Rows from block 5 of the text encoder of a small contrastive image-text model, named by matrix and row number. Rows with one number belong to one neuron. Each number is 500 + 50 x the weight over its row's rms, rounded and kept within 0 to 999. All counts start at 0. Numbers have three digits each. After the name is the row's rms in percent of the matrix's.
After each neuron's rows are labels from the 100 texts, of 14848, where the neuron reaches its highest value: "tokens" is the input token at the peak. Only what is clearly more common there than usual is listed. The data: rendered made-up planets. In brackets: how many of the 100.
# fc1: MLP up (text_encoder.blocks.5.mlp.fc1.weight, 768x192), inputs 96-191
# fc2: MLP down (text_encoder.blocks.5.mlp.fc2.weight, 192x768, transposed), outputs 96-191

fc1.246 034:578407492485544501476509472529438444428423513569443560512593486437589571554513436532486500466528502497436504571534463453523473459501492531502558566610464481535427516418495507450503445475495512445562543435604454521457434422500565521442443433442546490448452496458567450503526485453425465473
fc2.246 049:551441548592479443440576579440516558541547424538440528489482520506435424511482480564432595496493433474481471533528469531497541594459448507453444551503457493471505504505455422451446532479547404561504449431451555537521438546487530457468546537522516516546558550440587585461491486477442549544
tokens: "world" (100)

fc1.528 053:524526511402553438466434501415497418484447498550540481470476525474500524449471392394494502594491484585552521538453486475552468397469494636458435455514523431470553552459415524463494502565478548592537506504418491544470492510485516621538502478518513451409434576520452495431497554566554533532
fc2.528 074:616535508435506538486431462492553529511451474462472513589527356507436412480581425496540482528509542461574482501491538466543539480511584460398512503389464469494550623560537460497516497541452424507483537531398423505585619478477446562499537429523474546435507463497534511447560508397519572474
tokens: "a" (100)

fc1.750 136:499562505385508468436520537527519524521426526562449502439525568520473474537465451409500540512589489626493576494459431457489502455481422521437495484477491514528586536445446590505463542554553518536565472491438505499426438484477479560557465490511496557486478522464509520464551536453471462521
fc2.750 111:526464528607502631527502460468540468559506469505508496451478505491480494481454531565520517426509517468533503513501451490546547501443542533480544472530345478509490500530490535420525527534517500507621473470583430501604518436509468522526469462563545547454485452505519514509492477538458508511
tokens: "desert" (54); "cracked" (46)

fc1.619 044:439549429523460545449475507480486562456526560431520430428452505503553485556428497458526550544448413428464468581502537521521486552527561475537507495620509425502477445586592511442533464516533501479553500481501494534505440447457452526541473437520557425551502563412469471466527559485433437460
fc2.619 087:568433535610549582564449463526494486571464428451446474510501548451442509491543568530438539528516514523623468578460548591517538568425479459531635513453392504507548512595520482532468485480488462532495540474582483483576557502524477464484556469538446485479477417504525491472496475459511513546
tokens: "world" (100)

fc1.89 033:588398483498492547502452563426464590403441466410534410537451586478442528440451530443534536522509572479390532519543480533524481540550557451459576575448582450527542552489446431451558512526548441439490471500515568465521486438547485524575469616449496505569464563525558528519588497454581428523
fc2.89 051:539556512466536496541547405500455585442448490556586487457453473519422451569526475571552455405575462567389456562472510515456544577453449431489563511454483562502457434533458472482427514578460450463475580533482503535485561469528472467580438538543521504556548531475498458480548445472519402425
tokens: "world" (100)

fc1.14 144:533507494299462483470509510501498484549478548579465559529485531482466515493506472344537475566547436599550526488412496507525432456484406598437425465432487472508548617455425538483465489607548567584554491537401512460388471557523526528528421436474542478468478508468491458477480542447439427540
fc2.14 131:444485481441563596536507558493487420579418504517447446395561546488569451455465513557485577459567531597438562533519455488480491482498470449503631465494427510493544518490494549548479550590555581460535488537467453542569478463526468545562450489590547576471483514481533539499564489505518497540
tokens: "moons" (100)

fc1.137 035:549423567432498564491505431507454547430448479534557505555494501469530495542538498549487578527494517401492534452444455532458461439443563415469487434526492530533488483448362494444453563523445462407556445432594493614457552557448473493546510532481570497479515392530554456437467439459540536446
fc2.137 054:484492590453500415576538563560589410561503497418514565577475342448520461501495541571567558536520536399460500483558545424417519535370449480462490484509454430491461508464492560435551558503476522429423518453525489397513494568457482520515494557526463523500568437525476564551392439458592544598
tokens: "moon" (100)

fc1.696 033:502423517502494536469491508580597518564531568403540542412481450563541559562591525536568479519453474590385534510504429464496494563507454453475487545581387501486586527605506460575478545555501449490558544531539513517574511550546469448512543512443498427553503534500477456560432565523597545509
fc2.696 052:433458486409485445541550503553465481432563525537443588540616589543515496473523566498552476430456484483402555461571447555417590516500453529569445566484410452511451499450498474505554500478536553531430502576647574558509497453513446568495447515523424524558530546551542540489460488507518454518
tokens: "moon" (100)

fc1.347 307:435550502478443436473537558525546442468545487516499423562579529421360385493461514454459499646528599539509442442552520444419465448480476487511549611487492512482470453575520455597486462492491561458429544547456380524459433537477464435595517573479523514561373457485484466474601501555454514528
fc2.347 273:539476512506532575470459416499439556523403474511522579476428494565614548523482439490499487416515412453576523585447450508546441548526480552447436431494485524550525598445412565404541563566488463525590407503484584550574524468542491589440470432490422489437540533495531564478408503445529446520
tokens: "desert" (100)

fc1.43 040:499514514565547447543558469548487561539480469449467521444542525473533447469511512553534494405456545473473659534547502480567576445452430484568553534503508501528566430512509571453547431538506443486547422543552467548439473550518578518495439500524546514524517510490504534442468612570495549478
fc2.43 053:537434529446538488497531496492477436449496441583533457501433563476486484579471515501537555561578465569636551540408513468534399420451535412515492467549396442540474538417444590557577475538488456458571601516392454522488526533439514545519413445493486482535506492583447512511530504568537443481
tokens: "moon" (100)

fc1.275 034:541577494494482542588431523466561557508451431453526442515517409523490549558573474571446477419475501508466497532537523493509480496524438511512420555439483416456606512477509436477389413459465483549585506452585532563473531479456429459465534472548562488545517419450578421438510468441558511438
fc2.275 049:461538506537541432572494448535450504499474547492496510588592401513431484534545593583485415452460437507435448585530558520494571448478477491508464559542515433468561526470544390530430449504557535482495523549515473506447457504478515413552502499554412419455543477513501498441520417490487439478
tokens: "moon" (100)

fc1.285 046:510492437408530532486590488553571487441572481622510505529574552491502506446413506521502484452530473641437491522504489485392424522590556528549526486597541570528456458469526561452481538585494446559458535573499556496467448537490537550435454484557509500499488487429493513475486480569477525562
fc2.285 073:539418569654511536464452392458585525551441452524515466425497502593525534437515451523543579427566516485592527460476500547583492458476534534420577504508388522520487507568374551433549475495556484567571478406526456510546503457466449508553538457599512462437512423578470530511461517543569483457
tokens: "a" (100)

fc1.741 164:530498475349469480470492509481477451560428510600440502537524555456453505508481454380522498535588498583530551502477428482495429412444461552447525533369440465504591597477370554484503509640540585541576514536417485535451473525540497562572416427493545557462444491436525493487584534459448457566
fc2.741 188:391524454453558606482545489518502441523436525522420446451546523503552439477461495493480570454615580543451541521514473464442489431497440422466570507536437533557508526505485543507475565534507576481565481515493385540520422451495414539590444505582506542450439506448568549512575519526536463564
tokens: "moons" (100)

fc1.683 076:457552499336512422424525571467551457501486503621494508448536561543548498458433379380478470593470438594491506536473431467482471456487529566435457440473473512514535527489413589526524508557522510574567561527391494492444469545529472592505468395501528501466469508443449533511598530504549496543
fc2.683 072:537489462515476520551425471499640421501425474532511509512497424503473524447509452562444438448520508457469582478489504491487529449473592496505480497432411495447510609561424568431555462543548420490559526453430442548631663468439515592424486524462528503458490595454478425471486453512521597517
tokens: "a" (100)

fc1.252 072:451535462504508489496458611530524471524492478561417544456501545509544462499460496469463571502498468639423596511496438507537497472471549531414497481480464437476536497454467578506519495576512530537577446485458482550511506463532504476557426490546548518497469554492553544450599540494519514530
fc2.252 080:537471521627498569510463418475420490508569495480506477470534549503548536471501516684451400457452472413483416568506474510503559473550484493609500544560447484497491512513449576408459517542448542495552494503581481543514486481521493432500515510574522547525500554538469497524493408559470434461
tokens: "a" (100)

fc1.300 228:489589525433517444389523461543512579480482532504452558509491529539484461549468509428478494522603413499524517476427523492511470516504344539459469494504527519553547536439481601453456589495495537500509423550489531482399425528455451531528491478456458466532400501420475467454456540478434332518
fc2.300 122:490397441608478632549482475534488468535483478549560463471476466506517517505474501664506479491437527493553497529566457519549503513531652451556510534498430460445495450583450511481519461559491482547552556472489443572605617529520499441454529501528540498468541482553454448551574485564511534430
tokens: "desert" (100)

fc1.228 036:541428541455505551496515409589426530571550433495477532416436459414441558474483567547477498470463522560550468517511504436435450473451587447428521418413459418563475489497457421424444576496443492506433427423539465575438468500471439524512397524549493557527457518555494494527472508504463459473
fc2.228 047:550589505490564573511480534482526448432474487502448477555414502464516498509596455440524530408505482497583567475484575409439487454489468549505542527555551432504496499509410505551529573543550502494512448505474464444561562468541489441483415556397554506474387419529533436533429472448513512577
tokens: "desert" (100)

fc1.258 040:440488508646557571519584422518536445451552580431464456455483532464523514539417462474549452341488445529411513413507495467490606565481435510530498458524546499530494352520468504561506446442446449545551516483597454544505502526483438531468445493573482512530611551536480575441509430459441494574
fc2.258 056:519457504459494535557515420494503499575519437472493521458560452491505475486454479532474438418561569563541439564462524580462534550523426435585585473460557462563515506535594470568451472451410584576465572512559464465460502426383562463490543442478493436485503474475533481472459464458535505560
tokens: "two" (100)

fc1.149 034:438445576466549568516477488506520578426429442555495562447464564496418487565440541541467518477442439447507437548424556508459571537400466499501534549542552509480544525431490580532577398533481551503574475423533525513598439456472484455531527508583414442511456536485525458514511433577491571573
fc2.149 049:482425497506569472447508540489490566425481545453519446546571476565467580481516567538512510494542512502554496420509470453558454466584477500491502474550414455530530505569517415453451498551473559542426548519510500577542466547521416472550536477386574484451567503499447445564489536442498534539
tokens: "a" (100)

fc1.581 042:469491444363446517522486541452500471480426573555512465575476507550455552491447501470572562456439372630512445565538490542500505440543478476464513504586510562433458440533501457549540480519529454454483537463459572457400433506400509525400526524451517534553492475416509495475527597556545439518
fc2.581 073:559402592591503506510556414501579504527463471443490537466478522532504496463526505549509445360442508427520540453484491496519469507557429580544439465487587556470420500510527457462513485481567470511517486360577463418575570461502553547406495529533518563505620458523516566480430469522556490510
tokens: "moons" (100)

fc1.594 039:429527446439428477539495521542456514554416495576421607488499580497558455435405495564573440584558458614473463525513493532472555458488499452535479472525463523530431563509454503518539587505460548527465440523512572477448544496460516505515527526575481533585461564427495495530483609561546505466
fc2.594 073:584399568572556556520580406463512463604459529417556512502508483547544556530417530529477484378542589408485576483462474557529510549423519508583555510468522534541530459494472488423568485527490524567532528387610513489622490426515456535487496496551513517522477476569557505562410500590541534495
tokens: "a" (100)

fc1.580 035:538478566561564527558604433536462504445486523541551450532456567447552485540417533550564492414546472465528451514443475561515535501565484447547457454514537508523519535584543417538472418521566515474461462545512538566527491469520577464506476485504596519518492509443465438480449473538446607502
fc2.580 051:564471412461477539434408464417467557454530556571489544554492438397451456512461515415539492453499476544597427505549410476501510498530522414409441579480441558490454548574518515518528539449441535606414587463521522485566466476478462467516554524472571585489434455542581525540429436505480461470
tokens: "desert" (100)

fc1.456 159:447559459349461447451546598492552444480519503598479470541552548421415417482476471408481505616531514579501436468518497457460424421488523545451533548499486504438486510549472460583502445544491562528485522527408431536422444531456486507576476506494527471518385490456505462482580551559470517533
fc2.456 110:560469427455530502529417562494530397586426468535447459502544414421479486458580496523477521595489506499493456525493438491527522426448576511369484513416382521500476631560487489511489459592449430545550477480350464558630610514469480476470487450493515554449510570498558443461539555477509538498
tokens: "moons" (100)

fc1.164 035:586565485559465574492428452558510448502438517564503429551549487479531461528502501590557561493521491440478497447418421555474467545513481421484531453463461505516523551466538487573575476524572507553442483472435505551483493534535559470552538433565448508482424460530546458529558539444523415410
fc2.164 047:478451437594453451508422531512526520534556526424533562564553441576546589464434412479477555499567595572475440452590481418549554488398428558516447421526544479602550454563486413493505453407510412563551467473466479551453445558495451507579473541522491497537486499482420558469441499497490470464
tokens: "moon" (100)

fc1.398 056:473603473448510395418548507538574541418459486594478549506542562477526491478471468466523442529443499631444469478430481469522487421490465541509479517550607556459540438435437498499508492541503545562544480474485511485357489526476505493498537503469492496471441552448520469499532519516474443513
fc2.398 088:603468475645422539527451523530525479538474450506486446520496465441472431483475504519442539515541470510560523538475500473564520460530501542459536487432402472539556623647531581537539462547464436575550582488496421501563526483434531501485520444426560500446438483466543508510528519456561508503
tokens: "moons" (100)

fc1.661 056:451461444432505437456506541501538532433464512571511550484499528495539551480561484499529490457448532600552523433520560473458483430528503407471329470511579526491486445470567566452478532445490475527434478506404472469366521533473519571470492506529479519513504533563515539482457505480543570477
fc2.661 077:503437553481550480565534458453552599572521485480470524474443381529555534545525466491499495607490472434616558457579491553571396506434550563424415529455474478448525493535453544514559519430594468498434471485475429481552567454441468492507479442413511476418475429571479525504490504605524523442
tokens: "moons" (100)

fc1.744 050:484590459472516560482543556463475429452463513473519491515541529523545440457455582445513542456597515440416588558488408441527582508560518510498518462468538518488566562471489518546510561547535482494518430464529479449471473437579469532508488490603540556542467521437449453514509536573480484588
fc2.744 083:602497569539435555498519502517505469538502469468491433523527550501460478473447517442451577619540493554652476508470491463548463497396538517475631482464397479496544557589533564554555501546522500464462488532524498503524479548587528513570465460482513530428482434462493532432503519486447482477
tokens: "world" (100)

fc1.639 058:530515438462543481493530526505523518444507503531489494482427513542475506521553490492511507483491551576522589412491552489486525445566502393502367511505560504462486466439521516485520440462477505554474480509397517503331493487438487489444534486545486453514497559497525499473533547530554470474
fc2.639 073:501430533447580499559549433430534573483479523451453467528485497540563449562482537435520501606412497473647477478479515514495414469414536568481433489470457516462494553448395520569567508516463458499489469499457464444574443483440543568425467533469495548417520466587597563552559532600487489555
tokens: "two" (100)